{
  "horizontal_flip": false,
  "encoder_activation": "silu",
  "encoder_stem": "deep",
  "decoder_bias": "all",
  "decoder_drop_path": 0.1,
  "max_precond_dim": 1536,
  "epochs": 3.9
}
Rows from block 5 of the image encoder of a small image captioner, named by matrix and row number. Rows with one number belong to one channel. Each number is 500 + 40 x the weight over its row's rms, rounded and kept within 0 to 999. All counts start at 0. Numbers have three digits each.
Before each channel's rows are labels from the 100 images, of 14976, where the channel reaches its highest value: "strongest on" is what is common among them; "lies over" is the class under the peak. Only what is clearly more common there than usual is listed. The data: rendered solids tumbling over patterned floors.
# c3: 3x3 conv (encoder.blocks.5.c3.weight, 112x112x3x3, each kernel summed), inputs 56-111
# c1: pointwise conv (encoder.blocks.5.c1.weight, 112x112x1x1), inputs 56-111

strongest on: yellow object; its colour: yellow; jack
lies over: jack
c3.57:445555538481467493557537444528478501500527573456513431515439525520486504464474519444539510461527414461499558431480522438528536522550425474455515461534498561523530496505
c1.57:485478560494494542503482402502536481434558555509505465547458517498473526497523500474483532536576424460552471467452502504526503520577488459476560427479506570459536491524

strongest on: light from behind the camera; red object; sphere; largest object: sphere
lies over: sphere
c3.6:526508469520468527564514504498534437440477452408575502504454470482458578433537474494493567463491507516508502592614499552499533474488512452504487481495434541541509411559
c1.6:453520464474459458611511534531489461536491504444504521470469462521426517407475535507486537513514547477477492536576571534525464480464455471504457523479519491561513422530

strongest on: cube frame
lies over: cube frame
c3.68:498450508517536536480490527510520519473487430486489516534464490557530485472489443550572567511477567526483506470484500458488460512506522525498519456558570494539493366494
c1.68:486527538480505514466530478505522484447469481623493529447517526523500541507488533474552527507431585510511510528565524476524516476522423545487449498498599471471469437539

strongest on: blue object; chain link; its colour: blue; cube frame
lies over: chain link
c3.106:532480494465510479440523360448487504467567540470477553536517516473513486516520477526514511491506549519458495467449493537494503449512512518461500498471479508476513545518
c1.106:535512480543443525447493429463492508483535490481478542573538515481447469527508445505472492502483527488446415508508465482465526491544533460486517490459358478415495525531

strongest on: bumpy ball; largest object: bumpy ball; sphere
lies over: bumpy ball
c3.108:549498447523452462569456495563500505479490572504501534498521474530506557435531546447530489594536520484521588513529491530497518540425526508501475578490487529468544434527
c1.108:479536467542488470576500477488521521552472596573507494500519495502465544476524474535495511492541543487489501515517478492482546501482441539484525547466487459399553439510

strongest on: blue object; torus
lies over: torus
c3.48:492562505405434465538490530480564503503520549522522546475489474453562556493470458486505471425473575497442556544550547494541495513465505500528430508471497536483538437581
c1.48:487555519516516497500425533496539497516495553546462557457525500494541515475511498522540484460483585532518516493638513504510498490477521508485579496505496485485567419556